Rows from block 2, named by matrix and row number. Rows with one number belong to one channel. Each number is 200 + 40 x the weight over its row's rms, rounded and kept within 0 to 999. All counts start at 0. After the name is the row's rms in percent of the matrix's.
# convs0: first 3x3 conv (model.mid.0.convs.0.weight, 96x96x3x3), inputs 60-69, a 3x3 kernel for each
# convs1: second 3x3 conv (model.mid.0.convs.1.weight, 96x96x3x3, transposed), outputs 60-69, a 3x3 kernel for each
convs0.18,114,211,172,182,220,209,262,220,207,166,185,183,188,258,171,184,227,193,190,193,210,175,260,200,182,99,210,177,197,250,177,182,215,173,212,205,210,209,186,181,184,203,227,190,135,245,171,239,211,174,120,170,364,230,133,187,172,192,145,278,173,174,213,138,209,210,208,134,231,220,237,125,155,239,208,185,126,232,167,241,225,152,112,165,213,143,189,159,124,106,205
convs0.19,085,174,157,114,213,146,226,175,206,199,196,172,206,201,217,207,206,208,139,235,213,249,221,164,229,204,160,258,155,195,171,165,219,195,264,228,198,126,217,169,195,172,261,180,235,267,222,195,162,176,195,162,210,112,208,186,208,152,198,221,219,230,174,155,208,179,245,219,208,208,175,211,170,183,189,149,195,167,198,166,180,202,200,218,236,206,202,209,213,180,295
convs0.20,093,203,214,220,160,136,168,200,176,117,202,214,139,189,213,165,196,254,181,208,137,272,168,222,165,265,252,220,183,170,151,207,186,210,197,131,212,122,182,232,258,207,204,155,203,100,156,213,184,133,226,151,139,232,198,218,233,170,178,214,212,177,197,243,168,304,154,173,208,228,175,137,261,140,210,207,208,183,157,187,188,148,215,234,177,224,173,219,224,184,183
convs0.21,122,189,262,177,217,205,188,144,125,166,209,248,217,241,94,172,210,280,257,194,208,160,167,250,157,174,255,175,272,150,147,262,54,243,222,206,178,214,166,207,205,160,116,253,252,114,280,259,192,171,174,192,193,100,206,197,209,211,251,152,213,216,142,206,140,332,242,191,173,127,149,166,203,296,259,255,240,266,223,221,177,134,243,194,170,100,220,146,208,138,189
convs0.22,085,247,199,268,184,207,221,195,186,176,216,197,235,255,142,189,300,237,317,201,227,176,202,242,167,189,182,187,192,178,201,257,196,193,210,205,175,203,212,244,179,221,180,138,48,162,152,178,181,211,204,176,229,208,212,226,219,235,226,246,168,271,205,214,224,164,231,230,232,203,201,143,184,151,199,180,164,201,227,217,200,196,196,157,228,196,241,226,223,197,243
convs0.23,093,153,175,170,231,198,198,255,207,181,175,261,181,177,256,183,224,220,212,192,245,184,257,254,145,142,215,245,225,191,250,183,219,218,176,214,208,197,195,202,162,185,138,120,186,199,205,215,206,170,228,202,159,213,222,193,251,219,189,248,183,154,224,179,207,232,212,207,218,119,219,203,203,194,215,252,170,214,263,208,197,303,213,266,187,199,99,233,271,223,185
convs0.24,093,242,221,178,229,198,176,219,214,152,200,185,219,189,295,257,250,217,174,204,211,155,192,253,176,175,168,182,219,192,235,216,234,171,251,228,197,213,196,198,184,160,118,154,170,161,201,217,224,237,276,314,218,211,181,191,190,241,240,224,213,196,239,231,201,211,157,250,243,213,218,234,256,195,257,224,265,200,198,155,182,223,234,220,202,218,177,191,230,229,167
convs0.25,097,207,203,168,197,209,172,142,224,155,196,225,228,225,231,230,221,189,158,245,183,208,203,174,188,251,226,269,182,184,197,203,232,189,236,242,124,210,193,188,207,215,192,220,214,184,187,165,163,187,201,209,254,219,147,186,172,171,176,215,102,207,157,202,190,147,116,197,200,157,180,119,164,175,201,164,158,178,175,151,175,175,216,167,221,173,166,148,199,205,168
convs0.26,095,206,190,172,180,192,218,185,194,205,143,149,171,196,198,156,221,229,151,220,198,264,186,174,266,165,203,213,131,192,198,176,196,161,172,198,155,201,187,236,164,176,212,151,128,210,187,217,177,206,244,186,176,206,148,212,219,206,212,247,202,234,141,166,224,239,202,211,213,218,231,132,240,129,186,125,128,182,238,159,199,148,209,274,211,240,212,179,201,214,233
convs0.27,110,199,183,208,200,188,182,191,219,144,116,208,77,273,288,161,181,175,94,235,299,211,236,252,277,237,242,250,181,200,236,194,155,241,199,226,208,201,172,148,195,236,203,163,161,228,191,170,201,178,142,203,152,163,221,234,173,189,133,237,191,182,154,205,224,229,212,194,199,186,261,242,198,173,177,151,198,193,230,153,194,178,188,157,226,224,175,220,183,189,227
convs0.28,086,178,195,185,208,165,176,152,203,164,197,248,154,207,146,138,165,219,155,275,243,180,160,204,221,181,177,254,206,217,216,177,212,258,251,174,254,173,268,224,203,236,183,175,226,207,287,197,269,203,300,287,210,225,267,167,218,213,218,203,150,213,233,231,196,180,177,189,191,180,180,208,224,275,218,222,201,204,262,168,284,188,219,246,171,172,207,227,309,256,205
convs0.29,094,207,207,206,192,201,238,221,244,176,129,190,158,191,226,205,124,177,196,172,256,214,216,197,236,164,193,232,220,207,219,220,156,206,186,249,218,205,212,92,243,217,217,195,297,159,214,180,173,152,224,195,146,206,183,218,187,221,172,191,172,237,194,156,175,190,171,194,145,168,116,168,203,180,206,117,170,279,157,211,188,192,170,143,238,184,96,186,170,188,191
convs0.30,087,205,248,189,205,140,245,230,136,224,234,157,196,148,182,195,182,246,214,166,198,163,246,210,218,228,231,169,193,261,166,219,151,230,215,205,229,197,274,174,263,184,170,149,192,179,196,241,149,215,279,183,185,237,169,192,218,269,169,203,120,190,257,213,180,191,184,175,184,200,155,208,177,207,191,113,253,209,209,193,211,197,183,188,219,126,186,197,128,179,179
convs0.31,097,128,221,178,171,269,220,220,272,223,246,157,228,223,198,205,143,232,207,213,206,226,196,199,201,264,164,228,162,223,155,216,227,213,164,201,223,198,194,212,170,192,235,140,183,260,230,178,251,268,226,214,227,293,111,196,207,238,198,199,161,180,236,220,220,186,266,196,186,246,154,117,232,253,215,197,232,190,196,172,128,212,206,159,174,195,132,183,197,259,237
convs0.32,090,179,200,185,222,143,154,185,200,196,254,142,146,266,214,161,255,213,201,172,189,177,161,153,160,180,171,224,230,248,173,223,227,252,232,217,244,189,187,144,164,165,217,110,238,243,215,209,199,197,163,139,215,260,241,182,161,232,223,234,169,189,183,211,214,188,185,234,187,194,182,160,154,149,178,196,157,137,208,198,197,269,187,235,182,253,270,236,125,222,159
convs0.33,095,240,252,132,237,232,220,183,215,179,176,234,271,193,177,294,191,216,124,246,249,232,214,184,214,212,193,207,231,167,270,146,216,267,248,246,179,187,100,202,107,201,271,184,174,211,206,187,116,175,127,142,186,181,208,229,207,257,218,183,165,226,174,166,239,235,225,256,153,236,206,210,145,213,242,236,186,156,272,212,219,242,199,196,243,190,195,115,202,157,235
convs0.34,099,231,268,238,167,177,201,167,158,190,242,155,201,275,178,226,233,215,213,219,164,191,198,186,197,164,258,189,160,129,172,227,181,131,227,191,157,192,234,154,232,277,131,236,242,142,200,219,201,250,150,182,247,212,131,226,144,263,169,198,266,169,168,235,167,155,130,219,175,204,192,169,175,179,169,249,180,174,155,205,207,183,184,186,219,229,213,124,195,179,193
convs0.35,106,155,197,161,241,212,217,229,194,250,183,215,153,187,167,190,102,203,125,185,272,139,243,248,175,160,197,154,127,160,159,108,102,186,207,216,268,187,144,223,218,228,209,148,181,183,171,212,188,206,182,150,173,196,222,180,227,201,240,213,188,181,182,186,193,188,202,200,186,160,186,121,159,163,191,150,184,228,210,160,192,207,185,164,192,169,166,212,219,199,225
convs0.36,100,204,141,145,203,210,183,242,244,188,227,283,223,197,187,225,186,210,154,138,301,212,165,162,220,202,169,210,153,203,215,184,176,216,279,296,179,127,183,155,214,137,120,242,265,240,229,226,203,137,177,204,158,143,247,221,203,242,244,265,186,223,179,238,217,246,171,112,141,189,207,238,205,216,193,199,195,188,221,189,205,214,207,195,276,241,205,219,243,197,263
convs0.37,105,168,190,191,229,195,234,157,115,188,213,285,217,241,156,171,180,123,161,169,226,215,197,229,261,190,228,200,181,201,193,229,192,182,261,212,148,205,236,218,220,178,146,237,158,225,304,193,132,269,218,227,132,152,266,181,200,195,244,186,167,159,210,182,284,319,243,49,162,222,193,194,276,207,199,195,197,263,250,238,173,196,230,208,204,87,189,181,180,210,213
convs0.38,085,270,184,177,222,177,202,172,278,211,186,247,211,200,180,205,209,226,265,189,236,208,199,233,194,165,177,151,160,188,210,230,236,220,219,167,228,183,210,178,137,176,205,159,244,214,166,224,177,239,203,189,165,265,186,225,215,219,135,178,241,215,248,210,191,195,231,223,209,199,193,177,179,152,191,229,163,236,238,207,174,205,170,189,209,220,251,175,204,198,223
convs0.39,093,210,153,219,163,201,151,203,211,229,185,236,108,191,299,243,157,202,267,243,146,233,170,252,245,198,246,187,161,180,199,204,190,233,263,203,227,167,188,188,194,246,193,207,136,184,215,209,231,235,228,229,242,209,206,252,231,213,242,178,239,144,199,191,173,221,163,149,146,172,57,175,184,221,236,232,238,190,232,217,243,227,169,222,199,126,175,202,150,136,135
convs0.40,116,230,161,174,193,195,207,159,160,153,166,178,149,191,219,237,159,241,230,212,174,256,259,252,229,141,273,159,206,192,228,200,163,195,226,233,220,196,244,180,218,248,132,166,223,186,192,198,181,150,103,141,220,127,123,172,182,188,193,202,235,186,206,166,266,261,342,210,221,180,210,175,202,190,243,197,212,199,207,226,268,222,247,198,263,195,239,200,196,148,164
convs0.41,107,239,149,196,185,198,203,204,199,187,264,196,221,224,232,187,278,216,260,173,125,155,241,170,199,206,272,147,236,205,189,193,200,199,162,176,154,174,216,193,192,163,226,100,287,214,244,235,225,149,205,217,176,238,99,198,199,227,204,146,185,186,197,187,168,234,249,248,227,247,330,242,227,199,183,257,184,159,260,151,144,239,89,224,233,151,193,170,186,77,176
convs0.42,096,168,170,173,194,212,211,269,204,182,208,161,130,193,270,141,282,246,303,140,159,169,203,213,167,185,239,221,184,190,216,217,224,188,232,214,216,143,230,194,240,208,200,241,284,185,232,213,253,294,262,221,248,251,192,201,216,222,203,210,216,178,264,186,259,191,193,198,223,213,162,97,219,196,173,232,255,182,208,271,180,185,233,188,237,168,188,242,128,167,165
convs0.43,098,227,221,173,208,210,209,196,118,206,297,160,196,186,113,149,254,118,159,111,158,229,211,157,231,189,254,201,192,185,153,216,121,141,249,145,176,205,173,161,203,172,218,197,228,250,189,148,194,216,183,200,172,189,155,186,200,222,170,208,222,197,216,229,229,187,177,205,172,170,170,178,206,217,181,158,213,175,162,172,242,225,227,203,141,199,228,212,212,227,189
convs0.44,109,128,133,217,176,260,176,198,217,216,204,236,317,251,196,266,217,186,210,276,161,205,184,83,166,166,153,176,235,276,130,202,173,200,171,230,148,152,227,208,207,231,281,228,105,232,138,169,195,143,188,148,190,288,155,266,213,195,201,146,198,199,255,226,132,211,220,238,245,288,291,196,182,230,114,225,217,192,273,213,215,182,144,139,220,162,137,176,118,135,202
convs0.45,098,222,271,201,235,201,208,213,212,156,231,175,137,200,223,214,199,197,219,192,137,237,190,115,149,153,195,204,166,213,208,186,197,185,248,198,257,168,184,168,113,190,228,187,160,186,176,209,179,138,112,116,157,135,192,156,211,203,246,249,196,220,187,159,237,188,212,127,126,173,188,182,209,176,181,213,132,120,228,194,149,214,229,273,274,102,192,220,183,248,234
convs0.46,090,185,195,209,234,178,179,210,230,229,224,178,193,238,194,134,182,234,183,171,155,147,198,200,127,218,198,228,142,184,203,222,209,159,188,173,174,195,178,195,252,118,124,172,260,103,229,204,227,274,156,235,114,117,238,169,201,195,141,196,264,182,214,227,205,166,228,98,204,192,164,217,153,199,214,246,269,213,226,243,188,120,171,140,212,180,217,288,223,180,151
convs0.47,094,157,131,219,242,249,160,238,234,205,205,196,190,236,253,242,176,186,234,222,153,259,205,193,199,218,242,172,186,197,228,186,189,219,243,170,168,148,178,247,192,215,207,142,196,189,169,110,274,117,149,306,6,217,241,195,172,212,268,211,240,200,153,188,164,152,198,186,194,138,223,251,244,254,305,203,259,199,159,203,152,123,156,214,201,195,208,249,247,252,243
convs0.48,102,147,151,245,175,167,188,132,202,159,213,182,214,181,134,205,161,150,129,188,269,231,141,202,180,212,210,188,190,204,188,192,174,159,255,259,199,146,195,180,192,205,126,234,211,195,161,193,208,56,150,218,126,131,178,187,172,250,238,219,180,202,245,177,225,195,134,227,165,251,174,192,199,205,186,222,217,155,253,131,140,200,213,159,186,207,150,237,217,275,170
convs0.49,080,193,187,200,220,205,184,188,160,175,245,193,181,258,129,170,170,103,164,213,200,243,219,212,212,207,227,148,224,216,190,185,178,165,219,230,214,241,272,172,261,178,209,230,242,217,141,215,207,203,174,294,196,221,216,184,234,206,249,182,210,268,242,216,163,141,155,187,254,216,225,230,211,171,218,214,211,179,172,207,231,232,228,219,206,181,189,234,203,219,269
convs0.50,092,240,209,269,204,221,189,152,184,213,224,269,189,231,213,190,290,272,264,246,136,211,247,209,189,166,190,218,216,221,192,242,224,245,268,263,261,175,151,198,215,211,200,227,266,171,194,200,150,269,188,201,146,123,134,233,268,218,222,254,199,229,186,219,189,154,190,219,184,170,162,183,175,263,178,237,263,226,206,261,129,219,167,216,221,216,230,230,207,272,193
convs0.51,095,165,154,230,177,203,214,151,177,267,188,201,222,141,245,283,151,203,193,155,207,200,168,185,169,176,135,144,363,201,135,302,191,142,220,257,298,198,174,121,175,222,152,262,207,254,233,255,216,219,187,199,225,189,150,212,183,185,201,213,201,231,183,210,183,141,153,192,191,243,184,222,229,222,183,236,176,249,147,199,166,168,214,183,209,209,162,218,201,225,241
convs0.52,108,146,191,205,186,168,293,204,186,194,174,236,190,266,231,162,223,251,175,158,212,143,185,172,205,217,240,205,200,283,251,213,195,214,204,209,209,189,224,202,193,103,183,146,140,110,211,186,175,200,174,214,230,196,182,230,201,199,264,162,216,210,207,128,231,220,193,177,189,205,164,182,244,250,282,216,247,216,247,233,153,229,201,214,233,184,179,212,154,204,221
convs0.53,145,177,173,169,202,236,178,213,192,195,195,207,254,143,249,212,165,230,200,254,178,188,228,174,170,255,132,163,228,202,205,262,148,160,187,210,175,176,175,211,195,212,176,209,244,194,192,270,220,265,331,93,183,263,139,200,159,222,211,165,230,205,199,218,114,239,178,124,290,217,178,294,197,248,216,217,294,165,177,283,130,159,104,229,184,112,217,253,233,250,239
convs0.54,121,221,148,162,153,180,207,236,243,171,153,179,119,148,230,189,162,211,216,144,177,173,200,264,210,218,179,94,230,188,290,263,230,212,202,212,219,206,209,241,235,175,196,275,223,224,182,155,161,196,248,191,209,203,156,214,173,188,228,187,219,149,184,194,169,173,146,189,163,188,190,229,227,238,251,158,226,204,207,255,231,210,183,185,87,184,138,163,140,194,149
convs0.55,110,171,198,179,219,252,183,169,185,192,188,177,226,168,145,131,257,240,154,157,105,274,130,196,183,279,206,170,196,203,240,183,144,190,129,127,199,167,191,236,216,184,219,168,198,217,169,195,236,156,60,222,122,170,136,261,213,180,202,172,178,176,202,205,142,289,263,193,75,268,236,177,212,188,198,256,226,222,130,183,204,167,212,230,279,163,206,180,167,139,296
convs1.18,110,241,247,199,196,268,260,178,162,252,176,133,197,253,206,204,194,174,205,218,107,184,235,195,207,183,187,216,167,178,194,156,161,207,220,193,189,67,212,259,123,238,175,185,130,122,55,293,217,54,127,349,223,96,142,225,222,202,240,167,203,275,270,283,260,181,225,169,166,186,181,213,209,157,143,142,289,225,248,191,129,192,204,208,128,188,163,190,112,199,206
convs1.19,093,185,229,235,168,226,182,244,212,222,223,174,173,211,158,215,254,178,133,205,247,196,204,238,201,185,204,199,251,190,176,194,198,221,259,214,288,210,103,251,174,231,250,214,181,187,166,222,154,237,196,218,177,126,199,202,156,263,171,223,172,166,183,214,242,166,208,248,194,261,197,219,151,224,220,235,164,221,185,204,172,239,177,199,239,177,271,215,157,183,171
convs1.20,092,281,161,244,229,230,214,149,232,237,167,189,153,242,115,197,213,171,236,209,251,178,216,167,148,204,132,205,201,268,231,184,184,181,217,256,253,268,181,64,293,204,138,143,225,302,199,145,253,237,238,263,191,189,154,196,234,229,164,142,236,178,155,152,238,218,305,200,232,200,212,134,234,201,183,146,235,221,196,171,209,188,180,122,237,201,181,168,235,180,215
convs1.21,105,252,265,182,258,208,163,154,157,268,215,184,224,223,183,204,250,188,168,219,193,201,220,175,217,182,218,198,222,225,231,170,208,232,233,185,164,328,182,248,424,309,88,331,294,206,155,73,68,240,173,106,241,246,242,248,151,166,211,186,172,183,188,187,200,230,222,155,264,244,249,174,191,197,127,201,165,167,157,240,130,140,214,221,218,197,220,268,235,235,234
convs1.22,093,203,206,228,235,172,191,159,163,207,201,214,172,263,194,183,248,191,188,270,207,237,208,220,222,240,263,234,232,198,252,275,197,129,188,191,223,206,193,277,192,221,216,201,212,153,152,192,222,235,169,208,217,190,154,225,155,143,277,110,160,162,210,128,187,227,287,197,171,220,226,248,205,172,131,100,185,207,236,225,163,221,127,177,175,236,162,223,176,247,200
convs1.23,117,194,188,217,142,234,195,176,266,249,202,204,228,152,164,205,172,175,190,190,222,269,149,150,295,245,193,223,161,148,237,123,194,216,233,234,178,114,248,270,228,168,246,155,231,108,260,313,133,166,209,164,160,227,177,184,205,209,164,188,228,154,207,205,265,185,147,173,119,154,200,241,203,188,161,229,202,158,210,217,210,160,146,221,196,135,117,206,194,202,198
convs1.24,096,194,155,210,160,250,201,241,226,205,177,180,221,201,119,218,196,191,199,168,104,161,165,148,209,173,154,168,194,152,147,234,170,200,169,233,188,232,282,183,285,182,155,145,223,189,123,277,219,161,135,129,147,192,207,194,140,248,197,164,118,181,215,236,200,188,195,223,180,183,198,171,148,196,220,272,202,198,122,225,207,248,270,146,178,197,191,184,160,192,153
convs1.25,098,230,170,173,231,210,176,163,224,190,300,195,228,155,120,219,195,201,207,216,195,201,198,223,187,213,208,195,243,202,191,224,141,206,186,207,235,330,338,86,287,271,156,143,164,252,157,113,231,263,164,174,186,269,223,198,223,195,239,184,198,238,289,249,227,242,196,183,204,180,275,222,245,260,153,225,181,185,246,252,207,237,230,208,220,213,195,183,216,168,192
convs1.26,107,177,178,163,210,268,216,176,192,220,227,176,207,244,159,185,225,237,128,200,171,180,149,133,176,119,158,141,181,139,160,198,204,177,170,195,183,208,346,132,227,249,113,141,239,215,217,206,209,216,164,221,262,238,122,246,303,228,263,135,181,184,152,198,227,217,257,178,183,168,161,141,165,210,151,190,191,187,199,226,133,311,231,206,167,206,220,162,213,166,184
convs1.27,103,209,182,206,168,243,250,225,260,241,224,229,196,193,113,215,260,250,180,169,128,140,87,118,160,172,128,123,202,153,222,165,244,149,258,236,240,192,286,298,218,141,279,265,294,239,182,263,254,211,219,244,105,193,190,218,243,262,265,130,246,212,237,187,222,177,179,200,190,158,230,212,276,217,224,257,255,252,229,311,183,223,270,187,174,186,125,193,198,191,355
convs1.28,101,201,226,211,228,212,159,151,188,175,112,164,240,177,200,211,226,162,193,219,168,203,209,209,236,166,191,166,246,185,122,169,238,339,172,219,145,168,119,219,168,174,165,102,180,355,188,243,117,224,117,190,193,191,198,192,209,208,241,188,147,195,194,224,209,230,194,159,239,194,214,143,174,173,165,287,177,243,269,213,158,145,219,147,136,212,162,157,205,202,208
convs1.29,103,217,153,202,139,169,153,181,197,184,256,235,155,209,280,139,266,239,235,66,144,144,155,233,183,159,195,132,156,176,200,246,269,223,231,225,216,197,179,173,255,187,244,294,177,163,190,265,296,238,297,217,174,191,102,218,199,215,178,158,202,228,210,242,182,147,203,223,229,225,229,179,147,203,194,166,187,165,182,240,247,203,229,258,200,161,187,213,160,199,189
convs1.30,104,213,238,165,157,182,181,190,188,201,130,150,186,249,249,234,280,165,239,205,174,154,198,225,247,147,244,175,139,259,172,174,224,200,211,192,219,67,186,144,310,288,46,345,289,189,261,249,272,147,51,165,273,139,244,188,219,193,136,161,216,209,185,250,215,192,227,185,200,183,253,151,177,194,160,178,181,179,150,187,216,202,212,130,180,225,230,186,209,243,172
convs1.31,101,155,229,192,228,204,294,292,282,219,196,188,206,196,180,197,194,186,201,204,191,212,232,190,232,191,197,211,176,180,258,141,184,144,171,177,145,153,216,291,197,243,32,239,145,206,352,200,209,105,252,195,256,255,237,168,135,212,210,191,197,161,210,231,235,197,205,112,215,227,141,208,177,238,213,237,150,256,218,198,261,239,158,131,192,119,212,154,208,209,212
convs1.32,094,183,230,258,240,194,202,124,182,214,229,198,125,234,267,177,191,233,235,149,227,206,223,168,190,168,188,235,107,138,160,194,199,194,182,163,227,161,208,299,116,264,232,179,216,159,199,111,272,226,228,247,185,96,127,158,225,251,243,223,176,144,260,220,218,281,160,188,230,150,239,234,190,172,190,207,197,216,220,227,196,259,205,182,214,168,168,219,206,166,200
convs1.33,110,216,209,255,178,185,137,243,162,124,254,90,301,181,215,264,155,187,194,210,202,163,215,263,216,103,209,238,243,142,146,156,165,164,251,229,168,185,246,269,191,103,292,135,243,234,165,256,286,259,182,106,281,297,177,197,230,213,220,203,218,182,172,158,264,175,168,166,230,205,160,192,245,204,163,225,169,182,253,209,229,258,190,213,240,162,117,250,218,177,183
convs1.34,098,201,136,227,180,132,202,112,130,222,278,268,186,257,284,107,286,193,160,145,119,180,208,235,267,272,271,221,210,232,186,184,181,201,104,193,190,169,188,143,153,153,140,84,191,167,181,209,249,193,230,179,206,129,129,260,186,215,171,139,161,188,223,223,166,155,160,180,177,212,220,215,74,146,156,218,258,196,196,156,242,242,170,145,222,278,216,206,159,185,194
convs1.35,101,180,159,224,233,206,172,203,163,229,204,215,235,213,166,186,175,242,135,163,244,217,243,174,285,220,182,145,222,261,200,191,148,139,114,158,127,141,253,202,186,201,178,191,209,268,222,167,210,214,193,232,223,170,242,164,236,200,225,153,172,187,213,230,202,187,217,299,124,196,209,129,173,225,195,226,199,198,195,210,233,180,106,241,239,253,236,240,211,234,188
convs1.36,101,192,177,164,196,205,235,247,290,149,315,235,210,181,232,158,182,146,127,183,215,194,123,198,202,212,195,231,254,179,146,216,265,215,119,213,200,181,178,205,259,306,236,225,210,201,74,208,288,215,272,150,177,84,215,163,216,168,174,192,165,189,206,187,217,129,215,231,298,207,240,259,266,199,210,170,196,263,106,164,193,181,144,173,245,186,157,256,139,152,217
convs1.37,105,234,257,231,192,209,174,253,196,201,250,208,238,265,219,172,164,152,204,131,197,168,188,138,200,210,203,211,187,216,193,229,209,209,247,160,231,327,243,272,306,240,119,181,139,179,291,283,138,205,182,258,197,229,249,235,235,181,213,236,208,207,140,203,215,244,139,226,206,164,181,242,154,189,234,229,180,160,248,199,239,203,207,300,187,176,98,217,208,179,145
convs1.38,097,159,156,201,210,227,170,212,237,209,261,223,145,181,276,253,154,133,154,226,202,163,195,218,155,132,226,156,214,195,208,208,197,191,197,179,255,216,159,275,221,273,293,212,171,242,219,91,199,201,188,153,226,159,155,185,198,185,159,203,242,237,226,172,217,189,239,216,223,173,151,225,184,161,216,175,151,223,185,97,246,217,238,206,191,208,151,155,220,182,222
convs1.39,100,133,180,248,250,193,207,140,219,159,199,182,201,240,153,206,246,178,278,241,203,199,191,189,199,204,159,187,178,180,153,223,191,252,161,201,241,290,324,185,258,204,256,268,247,250,269,228,198,209,230,194,201,171,186,203,216,205,214,252,222,160,197,170,207,252,234,223,251,231,231,259,264,162,158,178,218,245,243,182,206,166,171,271,227,196,205,212,234,201,230
convs1.40,103,212,255,185,180,227,150,232,150,139,138,151,164,93,213,193,169,264,193,227,189,141,173,126,151,188,194,200,211,235,178,216,258,249,240,214,218,242,195,197,240,226,71,79,191,136,119,241,249,124,122,253,240,214,63,186,196,244,207,168,203,177,143,152,161,184,159,187,153,244,228,166,167,169,241,260,210,196,233,211,168,251,194,186,199,172,226,252,190,223,175
convs1.41,102,210,223,262,229,311,201,283,285,297,205,242,214,237,150,174,124,122,232,202,173,149,175,214,181,154,190,190,223,218,196,188,150,115,252,236,152,157,205,252,225,212,229,233,175,233,147,251,314,112,179,242,207,209,60,186,267,259,231,202,184,264,251,242,262,174,161,219,172,199,247,205,260,253,228,195,170,285,181,237,313,167,182,206,167,197,203,217,227,214,227
convs1.42,095,273,210,185,229,228,189,276,289,241,179,262,192,266,140,244,262,133,176,147,182,158,205,175,129,214,247,176,124,140,178,207,175,211,189,168,201,242,236,209,283,197,210,244,68,160,220,207,270,204,191,118,59,186,196,177,210,187,229,221,183,225,159,227,199,159,190,144,194,165,156,150,157,251,252,211,225,226,175,254,207,243,233,217,181,194,251,196,215,232,220
convs1.43,095,260,230,247,169,203,212,228,241,162,185,160,160,227,169,218,174,134,277,181,213,179,216,234,175,160,247,224,206,220,250,142,164,165,213,161,191,191,152,180,254,245,151,155,201,69,224,213,216,74,198,201,235,209,220,195,184,187,179,198,228,169,229,209,171,179,236,181,193,229,204,154,212,216,224,234,174,196,209,299,264,170,209,217,199,155,226,245,183,208,245
convs1.44,111,218,232,166,149,206,199,187,184,157,324,319,311,278,182,173,225,141,245,186,188,230,210,253,225,206,210,151,211,160,186,163,159,192,258,203,234,83,202,157,131,208,149,206,245,199,113,163,121,148,133,247,233,179,233,173,190,184,229,264,175,210,252,110,172,249,205,140,226,225,184,200,238,221,146,170,236,148,268,242,248,221,203,240,213,211,200,221,210,258,224
convs1.45,101,207,201,213,185,193,232,246,105,202,212,191,247,137,189,218,227,190,171,167,166,179,250,339,247,209,264,228,255,276,265,204,241,226,181,169,155,300,177,300,40,209,265,135,102,269,237,128,246,315,202,198,186,189,136,207,188,242,203,198,208,177,204,199,146,162,200,243,227,231,236,202,182,245,237,254,176,230,152,182,168,235,210,194,184,189,253,247,245,221,165
convs1.46,095,160,200,209,239,202,162,193,188,268,132,191,197,160,189,279,199,255,256,171,205,170,195,189,218,196,187,218,205,225,214,218,240,202,120,158,262,315,261,246,290,180,153,181,187,231,121,166,222,215,206,84,192,206,207,191,229,216,180,222,276,215,213,211,189,158,267,181,202,242,176,194,173,206,244,139,149,175,170,165,206,204,213,243,191,197,191,215,207,232,174
convs1.47,095,256,243,179,241,188,167,237,213,279,220,219,142,165,218,165,187,199,176,210,180,155,209,164,149,183,142,175,205,220,166,167,225,185,229,223,250,210,210,265,204,146,191,128,205,158,161,134,274,201,323,188,204,251,195,261,178,186,193,191,216,180,211,171,217,223,195,199,173,173,166,240,221,228,222,234,206,205,153,232,250,243,226,180,243,198,193,158,187,173,182
convs1.48,098,207,221,213,174,143,254,225,253,258,168,172,149,170,206,201,207,280,252,157,213,170,227,171,197,221,163,225,224,157,158,258,200,308,198,255,244,181,200,224,276,83,75,231,173,187,264,237,217,184,269,259,152,242,221,193,181,176,215,196,183,205,228,199,174,247,177,137,240,255,238,204,197,306,191,198,196,247,159,266,232,237,133,132,257,147,231,195,205,212,166
convs1.49,083,233,254,207,206,225,147,227,224,164,227,285,158,300,251,169,170,220,253,143,183,167,161,205,156,218,177,214,209,175,138,169,183,260,152,206,226,156,132,172,168,213,151,202,134,182,232,104,252,154,192,228,214,166,220,229,168,109,185,210,142,192,175,185,160,202,205,188,155,247,243,180,216,180,153,233,184,229,161,180,157,274,175,254,114,222,234,146,152,152,220
convs1.50,094,250,220,186,199,171,177,150,125,181,145,184,201,173,210,208,214,238,240,191,173,197,213,178,168,195,216,141,220,163,185,226,249,155,256,140,227,190,153,187,221,184,198,199,188,146,200,207,240,214,204,179,222,179,220,160,265,128,146,164,133,141,145,154,207,225,207,175,250,160,212,242,251,200,195,189,211,138,217,173,222,183,208,151,185,199,187,170,205,188,167
convs1.51,100,147,233,234,231,165,268,160,203,207,248,157,207,194,201,171,178,189,207,208,219,199,236,195,198,204,282,146,151,184,159,236,202,181,270,225,152,145,258,356,313,169,323,304,207,120,220,194,191,165,205,159,186,225,230,164,228,205,259,198,172,166,200,181,231,159,225,138,185,193,202,240,260,204,222,116,162,181,164,207,253,210,190,243,182,179,176,177,143,185,188
convs1.52,107,239,221,147,189,276,248,179,191,187,341,139,232,199,170,149,245,160,153,237,257,217,192,213,229,267,160,216,194,226,241,188,164,169,249,155,177,457,584,184,294,311,133,112,119,195,152,136,247,210,165,154,142,178,183,193,251,227,254,207,190,199,179,200,199,153,197,203,226,194,213,164,213,221,201,135,248,207,192,217,131,203,220,175,222,248,206,184,177,226,169
convs1.53,110,186,181,215,183,207,208,265,250,246,144,167,188,205,216,296,240,261,208,194,184,161,209,114,176,193,233,160,266,156,187,244,239,225,224,218,225,131,52,185,189,101,246,373,396,361,159,194,211,174,117,152,187,206,190,220,184,186,196,206,211,186,216,205,203,196,166,191,188,241,208,201,205,219,262,230,209,175,197,200,192,164,193,170,189,223,185,210,193,172,210
convs1.54,117,224,196,129,182,230,244,199,227,195,139,162,184,159,212,228,226,246,200,208,251,169,181,172,182,188,177,217,196,181,162,246,279,227,191,215,164,123,150,148,200,231,258,219,155,146,154,147,199,115,124,270,181,193,167,162,172,178,265,231,232,210,177,158,216,204,215,184,175,139,296,225,164,236,195,173,262,173,206,274,192,180,217,243,199,199,188,218,178,209,242
convs1.55,109,196,226,201,215,185,202,200,171,217,170,183,214,234,157,194,166,169,219,174,249,187,223,276,270,177,195,226,241,161,219,185,152,178,159,190,190,200,170,206,172,257,202,135,162,138,346,74,209,357,183,42,145,334,293,195,225,199,173,162,174,198,175,179,179,147,179,197,220,193,154,233,168,218,212,255,187,179,152,171,156,201,182,277,169,159,244,173,162,130,193